python train.py --encoder_inner_norm=false --encoder_layers=14 --encoder_kernel_size=3 --text_encoder_activation="swiglu" --text_encoder_drop_path=0.15 --init="trunc_normal_002" --residual_init="none" --grad_clip=5.0 --weight_decay=0.2
Rows from block 2 of the text encoder, named by matrix and row number. Rows with one number belong to one attention dimension. Each number is 50 + 10 x the weight over its row's rms, rounded and kept within 0 to 99. All counts start at 0. After the name is the row's rms in percent of the matrix's.
# v: attention query, key and value (stacked) (text_encoder.blocks.2.attn.qkv.weight, 768x256, the v third), inputs 172-255
# proj: attention output (text_encoder.blocks.2.attn.proj.weight, 256x256, transposed), outputs 172-255
v.95 081:38 30 53 56 37 51 55 45 34 62 58 33 39 53 46 55 47 55 50 47 34 49 35 48 50 61 79 40 70 41 47 42 49 43 45 50 63 67 47 44 35 64 40 58 47 49 59 57 38 41 58 48 49 51 52 53 53 45 57 52 40 41 54 55 68 45 40 61 57 31 54 41 47 52 76 53 54 39 54 53 61 63 49 58
proj.95 082:48 61 52 45 63 44 59 42 60 58 39 61 47 49 62 35 54 50 53 70 46 46 44 63 62 52 34 62 46 60 31 37 54 58 55 51 46 54 67 35 70 49 53 35 38 58 47 38 56 57 48 47 60 42 54 50 63 64 54 34 48 62 53 47 49 43 52 43 60 51 32 60 53 55 41 32 27 55 63 47 52 45 56 59
v.96 063:40 42 58 44 47 39 46 38 42 51 46 42 44 55 63 42 59 39 26 41 45 40 48 48 47 51 53 53 46 37 43 60 44 35 49 41 58 41 14 47 58 55 53 62 61 69 34 34 53 34 35 27 55 74 58 70 47 60 49 59 54 61 57 45 64 41 57 51 55 40 50 53 47 48 66 57 57 32 57 36 57 64 55 54
proj.96 069:58 49 44 59 45 40 45 38 72 68 56 38 46 49 55 48 49 48 67 38 43 51 46 57 59 49 35 72 44 31 45 52 57 47 59 42 50 57 56 48 64 50 44 50 43 57 51 45 53 56 50 60 50 55 62 55 72 54 57 56 53 65 61 47 44 59 56 41 68 58 42 57 42 35 45 57 37 38 45 49 50 57 65 38
v.97 105:43 58 61 23 46 27 44 41 42 54 43 50 44 56 54 48 53 41 32 51 52 47 47 47 49 44 39 50 56 40 33 48 47 39 52 51 52 19 34 52 56 42 43 41 54 67 36 43 60 41 50 42 57 64 54 58 30 50 49 53 61 47 49 52 54 36 65 44 58 43 47 63 44 54 47 61 36 39 53 50 57 49 41 64
proj.97 094:48 51 51 49 54 47 50 40 68 63 44 43 57 53 54 48 38 57 59 42 52 50 56 53 63 45 50 41 50 47 58 47 49 50 46 52 39 58 44 40 42 53 42 46 29 44 63 50 48 64 49 64 40 52 58 61 60 53 60 53 51 58 57 48 46 52 31 51 73 60 52 55 42 32 58 70 40 49 53 43 36 57 63 29
v.98 094:48 45 44 60 40 63 53 53 54 32 66 71 61 44 52 63 49 48 57 65 52 56 48 46 63 64 56 55 44 68 65 55 52 55 42 64 43 64 63 58 64 66 54 57 50 54 65 55 44 63 68 75 45 44 47 51 67 38 62 40 37 50 54 50 48 49 45 46 41 54 52 33 58 41 52 42 48 59 48 63 33 50 54 42
proj.98 083:45 48 55 44 52 52 56 61 45 37 53 51 56 53 52 50 53 45 52 59 48 69 43 49 48 45 46 52 76 47 55 47 50 52 50 52 60 33 39 50 51 40 64 51 64 56 53 53 62 52 59 31 61 61 40 42 44 45 45 45 48 55 44 43 66 55 62 45 30 43 52 53 39 65 48 36 65 57 46 36 50 48 43 58
v.99 097:60 50 48 62 51 57 43 55 53 59 46 37 27 63 57 82 42 45 51 47 54 52 48 46 27 33 52 45 66 40 48 42 50 48 60 43 46 49 42 51 55 51 45 56 45 49 31 36 59 61 62 36 57 28 62 60 44 55 43 55 55 54 42 45 43 51 41 46 37 56 59 58 37 47 57 67 51 53 35 56 53 49 43 51
proj.99 095:74 59 47 38 49 49 40 52 55 40 45 49 52 53 65 50 72 52 39 41 65 63 40 61 46 60 50 59 41 64 46 63 59 57 40 56 43 44 41 51 35 40 52 45 37 48 46 38 34 44 43 38 62 61 65 46 52 57 55 60 56 48 52 50 32 53 50 64 50 52 51 52 50 31 37 59 51 33 58 44 63 48 69 54
v.100 114:57 40 59 45 52 44 29 64 49 48 38 36 32 50 51 41 63 67 47 51 58 55 53 51 51 60 49 54 44 34 37 45 47 41 70 46 52 30 44 57 42 41 55 51 31 48 68 67 35 37 46 52 64 60 44 45 53 51 35 44 62 20 61 41 47 58 56 59 62 48 52 46 47 56 46 61 40 49 64 50 68 50 41 52
proj.100 113:35 47 49 57 50 41 42 41 49 70 46 61 55 54 55 61 53 57 55 47 58 41 43 40 57 52 48 59 32 62 42 51 40 59 52 48 43 78 71 42 57 62 50 54 50 52 38 48 58 53 57 53 50 39 52 76 64 47 45 39 49 53 58 50 58 53 42 57 58 55 64 55 52 48 56 70 28 46 58 54 40 54 48 56
v.101 094:60 43 59 44 52 50 63 51 57 56 50 56 39 56 42 45 52 67 45 49 57 56 47 57 60 57 41 51 50 54 46 61 54 59 53 54 50 37 63 51 55 42 57 54 40 47 69 56 54 35 60 51 51 54 49 24 49 44 47 48 56 18 54 42 41 48 82 62 57 59 41 47 48 57 35 55 46 45 56 43 51 40 45 45
proj.101 093:23 36 71 46 59 43 55 44 31 58 37 64 60 68 48 61 57 67 45 57 60 32 42 46 61 60 73 49 52 56 53 48 33 49 52 68 46 68 59 40 33 48 44 49 40 58 34 57 55 67 50 59 44 43 45 76 45 62 58 47 59 51 38 51 57 44 39 45 59 46 45 51 52 40 61 61 38 61 59 43 35 50 45 57
v.102 074:57 60 48 56 68 36 43 73 63 40 47 49 61 42 60 36 48 55 57 51 46 52 54 54 45 59 43 42 40 66 44 25 59 60 50 44 39 44 53 50 38 48 41 46 35 34 54 65 43 62 25 53 47 44 39 63 44 62 48 39 51 55 54 57 36 48 29 42 42 64 58 59 51 46 39 44 53 53 46 55 68 57 40 56
proj.102 072:61 40 36 59 41 52 38 52 47 45 49 43 51 31 40 42 33 50 37 51 60 57 61 38 40 32 36 41 37 57 44 52 37 53 43 52 52 42 50 59 49 60 45 46 49 44 63 44 41 43 23 47 54 45 46 40 49 39 30 53 36 34 61 50 42 53 44 61 43 46 67 50 53 51 51 50 64 49 52 62 64 53 38 47
v.103 094:47 39 60 34 52 54 52 48 54 80 48 45 28 49 49 49 53 43 52 57 47 43 55 60 57 50 25 46 51 38 48 49 50 35 64 45 52 38 32 32 61 36 55 52 39 64 54 42 68 50 60 42 50 56 67 63 41 48 61 54 61 46 51 58 47 38 60 57 60 50 41 63 54 65 43 37 49 49 55 48 54 50 48 55
proj.103 094:38 60 56 56 36 61 55 59 38 51 54 51 50 53 55 41 58 51 38 50 61 27 47 59 55 57 58 46 41 67 47 46 50 54 45 47 35 55 47 55 49 58 39 37 44 36 40 59 47 51 43 63 45 41 50 58 36 60 44 60 58 46 44 37 40 59 39 48 49 46 42 61 47 23 42 63 42 41 35 70 43 40 59 50
v.104 100:57 53 50 40 55 56 44 58 76 45 51 75 47 49 47 45 64 51 59 58 63 50 63 60 61 59 17 61 25 57 55 63 53 45 58 48 39 41 53 48 66 36 60 53 32 62 66 54 58 59 63 61 44 55 55 48 54 48 51 42 53 47 54 43 45 47 63 46 61 50 45 50 68 59 25 35 45 58 56 53 41 37 57 50
proj.104 101:32 39 62 52 34 54 54 63 35 47 61 59 44 57 36 54 49 48 46 46 54 41 43 40 49 44 69 39 63 52 70 51 41 53 43 45 54 55 45 59 41 49 46 59 63 44 35 63 55 53 53 48 45 42 40 56 34 43 47 56 47 49 36 35 62 63 46 54 38 46 64 52 41 41 47 69 71 50 35 53 31 48 36 51
v.105 110:38 56 45 28 29 49 55 48 47 42 58 54 52 61 57 32 54 38 40 69 41 51 52 50 46 64 47 47 46 48 45 45 45 40 38 58 44 53 38 48 45 44 47 49 37 54 63 57 56 75 58 48 52 64 77 49 52 44 75 61 43 61 54 46 70 47 52 48 64 29 46 54 57 61 48 45 55 45 63 65 45 59 67 54
proj.105 111:51 52 47 56 42 52 64 52 74 54 45 43 38 46 56 36 39 47 80 42 61 48 37 43 61 45 36 44 58 39 62 34 70 49 53 27 43 46 46 47 62 51 45 46 53 32 55 63 51 45 39 56 34 26 42 39 57 44 55 48 59 54 50 41 57 55 35 41 45 57 48 61 56 43 40 51 59 56 44 56 38 50 41 48
v.106 089:78 60 44 47 56 54 52 61 53 30 51 53 41 61 50 39 53 69 57 69 53 65 55 42 48 57 54 47 53 59 50 51 45 64 43 60 43 60 65 66 59 44 62 53 37 27 59 62 44 82 72 49 52 41 59 35 55 39 79 53 47 51 52 43 40 74 58 51 44 58 48 47 49 57 49 43 72 62 42 67 49 44 49 41
proj.106 093:45 51 56 52 46 54 51 54 57 47 45 44 56 56 49 61 63 59 65 40 76 54 33 36 45 70 43 55 59 42 56 50 52 53 53 56 52 44 46 45 42 50 55 52 64 44 52 56 45 42 38 31 44 35 49 50 48 38 50 51 55 34 43 52 59 47 36 43 41 39 56 46 61 57 51 47 68 38 59 52 31 64 34 56
v.107 075:56 49 44 57 67 47 53 50 53 41 49 50 57 43 51 41 57 55 54 19 57 52 60 52 45 35 41 74 36 60 45 60 53 56 56 50 45 38 51 56 44 37 61 50 65 50 35 52 33 35 37 42 59 69 51 37 47 56 16 45 48 48 44 34 57 58 64 43 47 46 46 55 58 39 32 54 27 51 46 31 41 32 48 33
proj.107 079:48 43 42 56 50 57 30 38 47 64 58 53 45 54 37 65 44 50 59 48 35 48 65 41 41 45 54 54 47 43 56 66 35 42 58 55 57 54 58 57 44 53 57 67 63 63 48 51 55 56 68 53 56 60 47 58 63 18 45 48 45 49 58 53 52 46 65 52 49 55 57 35 38 50 66 53 61 50 52 33 59 64 51 56
v.108 108:53 46 47 47 54 48 43 65 63 33 59 55 43 41 56 49 64 58 52 40 56 53 50 52 59 62 30 71 33 68 48 43 54 52 61 48 49 30 55 57 64 36 52 56 45 61 50 65 34 43 50 52 60 65 49 58 41 55 23 38 52 34 51 45 52 53 66 35 57 47 49 53 70 46 34 51 26 48 43 48 56 39 43 43
proj.108 108:38 48 46 48 49 50 35 48 56 70 58 62 52 56 34 51 39 51 55 42 40 50 54 44 47 37 49 47 64 46 48 58 27 54 43 55 55 57 57 43 45 46 56 56 62 62 52 51 60 63 60 41 60 55 55 65 63 29 46 47 32 57 52 42 56 57 52 61 57 55 66 53 27 45 56 61 57 52 59 25 49 71 48 54
v.109 099:48 49 53 57 53 46 43 50 44 46 50 38 50 52 59 45 46 54 50 22 58 52 43 46 50 43 51 62 37 45 48 44 41 46 58 39 43 45 44 61 43 56 49 50 69 55 33 51 42 21 35 41 62 58 40 42 53 64 13 53 62 38 52 41 38 51 62 45 43 47 47 51 52 29 60 67 26 46 44 39 56 39 52 35
proj.109 099:56 46 40 54 58 36 40 42 52 62 47 58 50 63 40 59 49 55 60 40 29 56 62 47 52 46 50 62 59 46 52 70 37 45 49 53 57 63 58 50 48 47 56 66 54 63 42 36 58 58 70 60 62 73 55 67 76 40 57 41 53 58 65 62 48 54 64 68 61 57 56 44 41 62 53 57 30 48 62 22 61 63 58 46
v.110 097:54 50 47 53 54 53 36 73 86 38 41 64 44 48 52 55 56 53 58 65 65 56 49 56 51 70 37 48 27 43 44 49 54 41 57 46 34 52 40 36 50 47 41 51 23 53 75 65 59 70 47 67 40 37 44 64 59 53 61 42 58 41 70 43 39 35 33 48 53 53 51 40 57 59 44 38 54 57 51 57 58 39 52 55
proj.110 098:53 45 54 47 34 41 56 62 42 42 51 59 45 45 37 43 55 48 37 54 63 50 38 40 59 45 59 50 61 61 51 45 50 62 36 42 52 48 49 50 55 45 45 56 50 45 28 52 61 37 27 45 52 30 38 49 38 61 49 50 41 46 34 35 54 69 40 65 38 43 64 65 45 47 41 61 49 45 48 51 36 40 42 44
v.111 091:35 52 55 40 56 39 52 44 55 61 44 45 66 37 50 36 54 40 44 30 42 34 55 56 53 48 35 55 36 47 41 50 51 44 53 34 53 33 35 39 42 40 49 43 54 62 45 45 53 24 17 42 49 71 43 59 39 68 26 52 59 52 54 56 54 33 47 47 65 41 45 69 56 46 42 44 41 43 57 23 61 50 52 50
proj.111 087:47 42 38 68 42 49 49 44 42 64 56 47 39 43 37 42 29 40 43 52 34 26 71 47 49 35 53 39 37 52 48 53 41 43 57 44 47 63 60 64 61 65 40 57 48 47 47 51 51 54 56 79 44 42 46 56 54 43 43 54 52 53 59 53 44 51 57 53 61 62 49 45 46 42 56 56 40 58 40 64 63 48 44 45
v.112 083:49 69 47 51 51 55 32 49 68 33 43 70 65 52 60 38 54 52 51 52 64 54 47 38 53 60 57 49 25 42 53 59 36 47 41 40 35 63 37 61 62 66 45 53 52 56 53 44 60 61 37 60 40 53 39 62 69 53 61 53 49 66 68 41 41 49 39 45 44 59 52 39 55 41 58 42 62 52 46 59 47 48 74 40
proj.112 075:62 41 47 58 35 32 59 61 53 44 59 37 44 47 36 55 48 36 57 39 47 63 41 45 55 46 48 66 76 30 58 56 57 50 55 31 66 42 43 63 61 49 54 73 62 55 40 41 62 34 48 49 53 58 44 39 61 52 54 52 50 51 55 50 61 61 61 54 37 48 61 56 42 70 45 51 51 40 42 44 39 52 49 31
v.113 105:54 65 55 31 53 46 60 32 45 64 54 62 52 67 50 43 34 48 48 53 53 59 46 52 51 44 43 35 49 45 47 56 43 55 37 61 45 48 50 60 59 59 54 46 56 40 54 45 80 44 53 56 37 55 54 36 53 46 61 60 64 42 57 57 33 39 62 53 50 54 39 64 36 45 45 52 62 63 51 52 52 52 59 43
proj.113 098:48 36 58 62 54 36 65 51 30 52 27 51 64 56 48 54 57 54 48 44 61 45 49 50 61 63 62 39 66 55 63 54 53 45 43 57 43 54 36 50 33 54 41 54 39 39 46 52 49 54 54 71 37 51 50 64 41 63 69 52 72 54 47 67 44 43 44 51 49 50 49 45 61 40 44 56 38 62 59 48 44 51 41 45
v.114 088:71 62 40 69 52 53 52 63 61 50 42 77 47 67 34 83 49 59 42 50 59 48 59 50 34 41 53 50 64 55 54 60 60 60 61 52 49 54 58 47 43 35 54 48 43 51 43 45 54 53 65 51 46 31 48 44 51 48 53 47 53 49 38 35 50 49 51 46 51 54 59 38 48 52 34 68 40 42 54 52 38 33 39 57
proj.114 077:57 45 75 26 52 51 39 43 49 22 53 56 53 54 55 64 51 45 29 61 58 54 45 48 51 46 82 49 47 51 55 59 47 51 48 62 53 48 43 48 27 44 49 51 33 60 38 38 44 50 39 35 49 56 49 48 38 59 60 57 41 43 42 40 52 50 37 57 42 45 55 54 49 42 60 61 72 46 51 42 43 37 62 52
v.115 075:29 30 46 45 47 47 54 45 56 56 48 41 44 40 47 72 58 45 55 49 46 46 45 56 53 54 43 69 55 52 43 57 61 36 49 59 70 36 37 20 41 37 54 47 65 63 47 50 40 46 63 34 56 64 60 51 40 49 54 50 42 45 38 48 83 42 63 43 56 27 39 39 70 62 53 35 26 36 54 33 52 27 39 49
proj.115 073:38 74 56 44 50 66 43 43 69 61 56 68 36 52 43 38 54 56 47 63 34 38 58 58 58 56 56 54 55 56 44 35 41 48 46 46 46 53 54 29 59 37 47 34 53 57 48 66 66 66 44 45 55 36 51 52 54 46 51 52 37 54 44 32 48 50 44 49 65 48 30 52 33 43 52 46 52 57 44 32 39 56 64 50
v.116 085:27 42 51 42 42 45 47 55 43 47 58 29 42 45 56 46 52 57 48 52 34 52 37 53 49 66 53 54 48 47 38 18 48 32 45 54 55 39 45 47 40 45 41 53 43 50 57 70 36 47 47 45 63 62 56 61 44 59 49 52 49 32 61 60 71 50 47 46 61 22 42 48 65 50 60 46 30 44 55 58 67 54 46 53
proj.116 085:46 65 40 56 56 48 47 46 69 70 39 62 41 49 44 30 39 56 64 47 39 47 51 41 64 45 25 50 60 53 38 37 42 58 47 41 40 59 62 29 69 48 45 45 56 42 54 54 61 56 45 52 55 36 56 58 74 45 49 36 47 68 55 45 44 52 39 58 68 57 52 62 42 45 43 49 38 55 62 34 49 61 48 53
v.117 076:42 40 61 50 52 48 44 42 35 60 58 20 48 43 60 35 42 56 56 30 44 56 38 50 53 53 51 45 44 47 53 23 46 47 56 43 42 45 62 65 56 64 44 51 53 36 46 55 41 25 32 37 63 53 45 43 44 62 15 47 57 31 58 65 26 46 50 52 40 49 48 69 48 30 63 58 42 54 43 47 65 68 49 33
proj.117 066:54 49 39 70 61 43 49 48 41 73 37 52 55 54 47 42 45 49 54 45 41 56 54 50 46 49 23 56 51 60 33 58 40 43 47 54 52 63 60 48 62 55 48 55 63 50 48 40 51 57 73 63 57 68 54 70 70 40 49 40 64 62 65 70 35 53 65 67 54 61 57 47 60 53 42 50 24 53 69 44 74 58 47 60
v.118 097:67 57 57 47 47 40 35 63 54 40 41 62 45 60 52 33 56 57 26 52 63 56 51 62 47 69 56 50 36 39 41 49 47 52 62 46 33 35 44 64 41 51 48 51 23 46 73 57 48 42 40 63 50 60 45 50 53 44 47 45 62 27 64 34 38 46 55 56 59 63 59 47 38 49 36 72 45 40 67 62 64 50 53 58
proj.118 093:44 25 56 49 52 26 49 39 57 58 40 49 60 56 49 60 36 56 59 44 64 47 38 41 60 31 59 57 44 47 51 53 52 47 49 47 51 65 65 50 47 59 47 59 36 54 40 34 47 53 39 60 37 43 45 72 65 60 51 42 48 54 57 52 64 54 39 52 52 56 69 58 56 51 59 73 33 54 55 55 32 47 40 44
v.119 079:59 43 52 47 60 60 56 54 54 56 55 40 35 56 44 47 43 77 70 55 47 67 38 56 49 54 42 44 54 52 49 47 51 57 44 58 53 56 68 50 56 49 57 53 45 25 67 58 54 59 73 47 53 40 54 31 53 46 58 49 56 22 55 50 37 67 67 58 42 53 37 52 53 56 55 39 61 70 38 50 55 37 45 39
proj.119 081:35 57 62 56 57 45 52 55 30 55 35 65 50 63 45 53 79 63 43 52 65 41 37 48 59 75 56 48 65 64 47 48 36 58 45 55 47 62 57 33 41 40 49 48 59 42 32 59 51 57 49 45 52 38 48 64 41 50 60 46 67 49 40 55 45 45 39 60 53 41 50 43 60 49 46 47 41 54 69 40 41 58 41 64
v.120 085:48 34 40 65 58 66 65 52 44 66 63 25 46 42 50 53 44 63 77 39 38 52 49 54 51 45 55 47 57 64 61 35 57 53 47 45 56 76 69 45 37 46 51 55 58 31 42 57 35 54 56 39 56 33 56 43 47 53 45 49 32 52 37 59 56 72 49 53 40 41 43 53 65 50 61 41 47 54 35 47 50 42 45 35
proj.120 083:47 71 44 53 53 67 46 54 40 46 57 59 37 52 46 40 66 49 41 67 38 39 56 55 36 57 39 49 47 55 37 52 41 52 55 60 54 49 61 52 56 47 55 38 74 54 42 51 47 45 48 33 68 50 50 42 48 34 42 50 56 41 53 51 35 40 56 54 46 47 36 41 52 62 46 22 59 50 57 50 66 56 50 75
v.121 107:37 43 46 50 40 52 76 35 47 53 74 63 70 40 44 56 45 37 46 45 36 40 49 55 63 47 48 55 56 74 58 51 56 61 41 57 57 48 59 45 56 60 52 57 63 62 56 42 53 32 52 64 39 60 51 44 51 44 39 39 36 49 46 58 56 24 51 49 58 45 51 53 51 42 36 40 40 44 59 41 39 61 56 53
proj.121 095:38 38 58 52 64 57 60 51 32 43 47 54 57 47 53 40 35 44 46 68 37 53 65 60 48 36 60 34 54 55 49 43 45 40 52 61 50 42 44 52 46 50 49 42 42 52 58 58 60 61 77 58 50 58 37 49 33 50 53 46 50 57 47 53 57 38 62 40 42 50 36 50 39 40 52 36 51 77 42 49 67 37 47 61
v.122 091:56 46 46 33 68 53 51 58 66 41 40 44 39 44 52 38 58 55 62 64 52 54 58 59 47 62 27 49 42 53 42 49 54 48 49 51 44 48 42 38 52 20 62 48 30 40 62 61 49 81 55 33 55 55 69 55 41 54 78 49 49 54 46 45 54 64 54 51 54 49 40 62 65 76 44 26 61 54 46 48 56 39 47 48
proj.122 089:41 64 49 62 29 68 49 55 57 57 51 47 42 44 32 46 61 55 52 50 69 30 38 37 48 57 43 52 47 46 50 44 46 56 52 39 49 50 48 48 55 50 41 41 66 36 43 68 49 38 21 44 40 20 45 44 42 39 37 64 49 32 39 40 45 62 33 43 49 46 53 51 56 34 48 53 70 45 45 72 32 55 40 53
v.123 102:56 58 61 41 55 39 37 58 55 41 37 52 49 51 56 22 65 60 35 47 65 56 56 51 52 60 44 59 27 39 39 54 43 50 60 44 40 31 43 63 46 41 52 48 40 50 58 62 45 33 30 46 59 66 40 43 49 55 35 51 63 32 59 38 39 54 69 51 59 57 47 53 48 49 36 57 42 44 58 49 56 42 49 49
proj.123 102:35 33 49 60 47 36 47 37 54 69 49 50 52 56 41 67 42 57 66 38 48 36 49 33 60 41 56 56 48 40 56 54 43 49 56 41 56 74 66 55 54 63 48 68 53 57 44 48 57 51 53 65 39 45 47 74 64 45 52 43 52 56 57 55 63 55 42 54 62 59 64 51 51 59 66 70 35 48 53 53 34 62 37 41
v.124 094:57 61 55 53 58 50 38 59 68 52 30 69 48 48 45 70 53 44 49 55 62 43 62 52 45 42 42 53 47 34 43 66 56 46 61 39 48 43 37 33 47 36 49 44 50 64 39 38 62 51 43 48 40 40 37 63 46 57 53 50 58 68 42 41 49 42 43 47 54 63 51 44 50 62 43 54 51 41 50 40 48 34 37 64
proj.124 089:59 51 58 35 37 51 45 49 51 32 66 48 51 47 45 57 49 43 24 53 52 45 53 52 49 47 78 51 41 51 58 55 50 56 44 51 48 50 42 59 41 49 43 53 35 56 42 51 48 43 32 47 46 51 52 36 37 66 48 66 35 41 39 35 49 57 41 57 49 41 52 50 44 42 59 67 59 38 33 61 41 36 66 33
v.125 075:44 46 49 60 56 50 54 50 25 57 62 30 48 49 54 55 37 48 63 40 38 44 48 50 53 40 58 40 65 63 58 23 54 56 42 47 58 55 59 56 45 54 41 52 59 36 24 51 41 50 49 47 52 46 47 69 38 49 39 46 50 55 45 69 49 56 35 44 34 57 52 60 47 37 58 62 45 52 35 60 57 68 37 50
proj.125 075:62 67 36 54 62 55 36 50 52 50 45 50 59 46 62 38 47 45 51 56 44 64 66 62 35 49 26 40 40 58 34 53 39 48 43 72 45 42 51 45 48 54 58 39 49 46 73 34 38 49 50 38 63 79 63 45 57 45 37 48 42 54 62 57 36 45 60 48 52 49 49 48 52 43 44 35 57 45 66 44 83 59 64 58
v.126 087:40 55 47 61 48 53 53 49 65 51 44 66 67 53 48 69 45 62 48 43 61 47 45 48 51 45 53 60 47 50 54 57 51 53 55 54 53 57 61 40 43 49 36 43 65 61 38 50 54 39 44 47 47 40 31 43 52 54 42 52 50 48 41 43 58 47 61 42 46 44 40 27 68 48 51 48 24 34 41 45 41 14 48 48
proj.126 079:48 57 64 34 59 42 50 49 52 44 57 65 40 60 30 53 50 47 44 61 20 48 58 46 62 44 75 47 79 46 54 48 39 55 48 47 61 55 45 41 41 34 51 61 48 71 35 48 63 57 48 44 55 57 49 53 58 54 68 45 38 58 41 42 51 57 48 66 58 47 44 51 40 70 62 51 51 55 52 22 40 51 57 42
v.127 110:36 54 50 37 47 41 47 50 61 33 44 51 61 48 64 24 59 56 50 55 57 51 48 46 58 67 41 63 28 48 41 55 44 43 42 52 37 50 37 43 45 45 45 46 49 54 53 58 51 55 37 45 52 69 53 51 45 58 59 57 49 50 61 43 64 55 63 43 52 36 34 47 70 58 54 30 46 39 45 51 48 30 62 42
proj.127 102:41 55 45 59 43 46 55 49 72 68 52 52 32 50 25 45 47 54 72 44 33 39 49 38 64 45 42 56 77 32 58 41 48 51 54 31 61 58 55 47 67 45 45 62 66 55 46 60 66 50 35 54 45 34 43 49 70 38 57 45 51 54 48 45 57 58 42 51 63 51 51 53 45 67 54 48 48 51 49 36 26 62 44 37
v.128 140:58 46 58 54 32 66 41 55 34 49 66 54 49 53 48 55 43 34 40 69 47 55 45 63 63 37 50 41 53 45 41 43 32 46 62 62 57 36 73 55 43 62 56 48 46 58 66 58 56 47 56 55 57 44 45 46 66 38 43 47 48 31 46 54 44 67 46 53 54 53 56 40 32 50 44 73 34 44 70 59 43 68 46 49
proj.128 132:43 42 57 55 64 43 44 55 51 59 53 47 62 46 62 49 30 50 70 50 48 55 45 55 65 37 40 49 33 50 47 45 63 50 54 39 44 66 65 45 60 66 57 51 48 42 51 46 57 48 61 58 43 52 45 68 60 62 39 29 50 64 63 51 73 58 45 43 48 57 51 67 52 52 60 55 27 60 40 63 42 36 44 50
v.129 119:53 58 57 48 58 73 67 43 39 65 47 54 53 59 56 24 46 54 35 60 47 49 59 51 49 34 48 63 54 56 50 46 50 44 53 50 44 58 57 35 50 46 71 46 38 56 45 35 64 57 56 45 43 40 59 37 57 51 61 67 46 67 45 42 45 67 58 48 37 48 38 57 49 35 52 62 47 44 56 65 48 49 63 47
proj.129 124:38 49 51 62 52 46 55 62 49 32 55 51 49 55 67 49 55 45 64 50 56 45 61 60 55 48 47 48 56 56 60 57 44 50 55 48 58 49 40 57 42 51 57 46 53 29 39 49 37 54 55 59 37 50 39 50 52 49 52 49 72 45 60 46 56 60 41 56 45 39 49 54 75 55 48 42 52 51 37 41 40 36 54 49
v.130 126:66 64 46 54 54 45 49 53 66 42 54 48 42 57 53 39 45 42 56 50 59 78 51 57 56 60 46 39 39 53 48 62 46 54 38 56 35 45 38 64 48 57 56 49 33 34 67 50 64 58 53 47 41 39 57 60 56 40 74 46 40 50 49 47 48 54 56 50 47 62 55 53 41 51 46 55 65 43 41 57 52 45 64 43
proj.130 123:49 44 58 50 44 30 57 45 56 51 36 50 62 43 42 53 55 53 64 50 71 46 20 48 55 52 50 65 60 40 54 49 64 55 53 53 50 45 61 56 52 43 45 49 55 42 33 43 48 32 18 49 44 53 43 49 51 59 54 59 53 54 35 53 61 47 46 34 40 48 51 51 59 49 41 49 55 44 48 60 33 52 39 56
v.131 053:55 50 42 40 64 27 53 59 44 56 45 58 60 44 44 44 62 65 57 34 47 48 50 45 49 50 59 49 48 63 42 50 64 49 40 46 41 48 41 32 26 48 38 54 52 54 42 55 48 67 36 51 43 73 36 50 50 57 55 40 49 62 55 48 38 41 52 48 35 47 59 42 69 49 57 49 31 40 50 39 70 27 44 51
proj.131 061:53 50 47 48 46 43 41 53 53 39 38 49 42 50 39 50 31 45 42 58 43 46 67 40 41 23 63 47 48 48 34 52 21 34 35 63 56 41 43 56 37 51 49 50 49 56 50 39 48 65 24 51 53 55 51 38 59 50 46 45 44 35 44 51 38 47 41 59 57 41 58 47 62 57 58 53 55 59 63 42 55 52 56 42
v.132 132:45 52 44 53 35 60 52 64 65 39 62 63 71 54 62 44 60 50 47 53 51 50 43 53 38 43 47 65 36 58 35 42 47 36 58 46 38 55 64 36 49 43 35 53 35 64 41 62 57 65 40 43 61 53 46 59 54 62 38 48 53 47 54 43 62 58 39 41 54 34 53 41 60 55 42 51 33 33 53 46 53 49 42 43
proj.132 129:55 41 55 44 52 39 44 53 56 46 53 63 36 43 46 31 20 37 55 53 43 43 58 43 57 16 49 44 52 48 51 46 48 47 30 38 54 48 59 50 60 50 56 56 52 48 37 46 53 40 43 54 53 46 42 49 45 51 40 42 38 60 53 37 59 64 46 58 45 59 57 66 52 56 53 49 49 53 35 52 54 38 45 50
v.133 144:39 39 31 51 48 57 66 63 51 43 65 50 46 41 61 43 42 53 54 44 48 59 42 43 45 62 30 70 28 77 44 39 55 44 49 50 49 54 53 49 78 40 43 56 35 50 53 57 48 66 56 45 55 57 64 57 43 65 38 50 44 55 37 61 47 40 55 44 54 44 44 55 79 36 41 38 53 46 45 58 44 50 44 40
proj.133 140:42 61 38 62 41 50 45 64 49 55 51 63 29 57 42 47 51 53 65 46 48 52 50 44 43 42 42 50 74 56 53 58 39 54 40 50 63 45 43 52 42 45 57 52 74 49 46 55 46 56 49 46 54 53 42 50 49 26 52 53 50 57 55 45 49 59 59 64 40 46 60 50 48 52 35 44 68 44 59 40 63 58 47 64
v.134 149:28 48 61 41 53 68 61 39 34 58 48 19 35 54 63 32 31 53 50 47 41 50 54 45 50 47 32 60 45 51 44 42 37 41 57 55 65 54 50 44 55 42 66 45 50 49 53 47 48 38 41 43 58 43 66 33 55 48 41 75 53 36 50 62 55 62 45 51 40 37 27 62 50 47 62 44 57 60 47 63 50 64 62 37
proj.134 145:44 65 41 68 53 57 61 52 38 58 45 64 43 54 56 43 81 53 60 43 52 44 53 56 51 77 30 50 56 64 51 58 54 56 55 39 44 64 57 43 66 45 42 54 61 33 26 67 44 44 69 59 52 41 48 62 56 39 60 40 70 50 70 51 44 55 43 66 48 47 48 48 55 55 33 42 39 48 51 41 51 47 51 52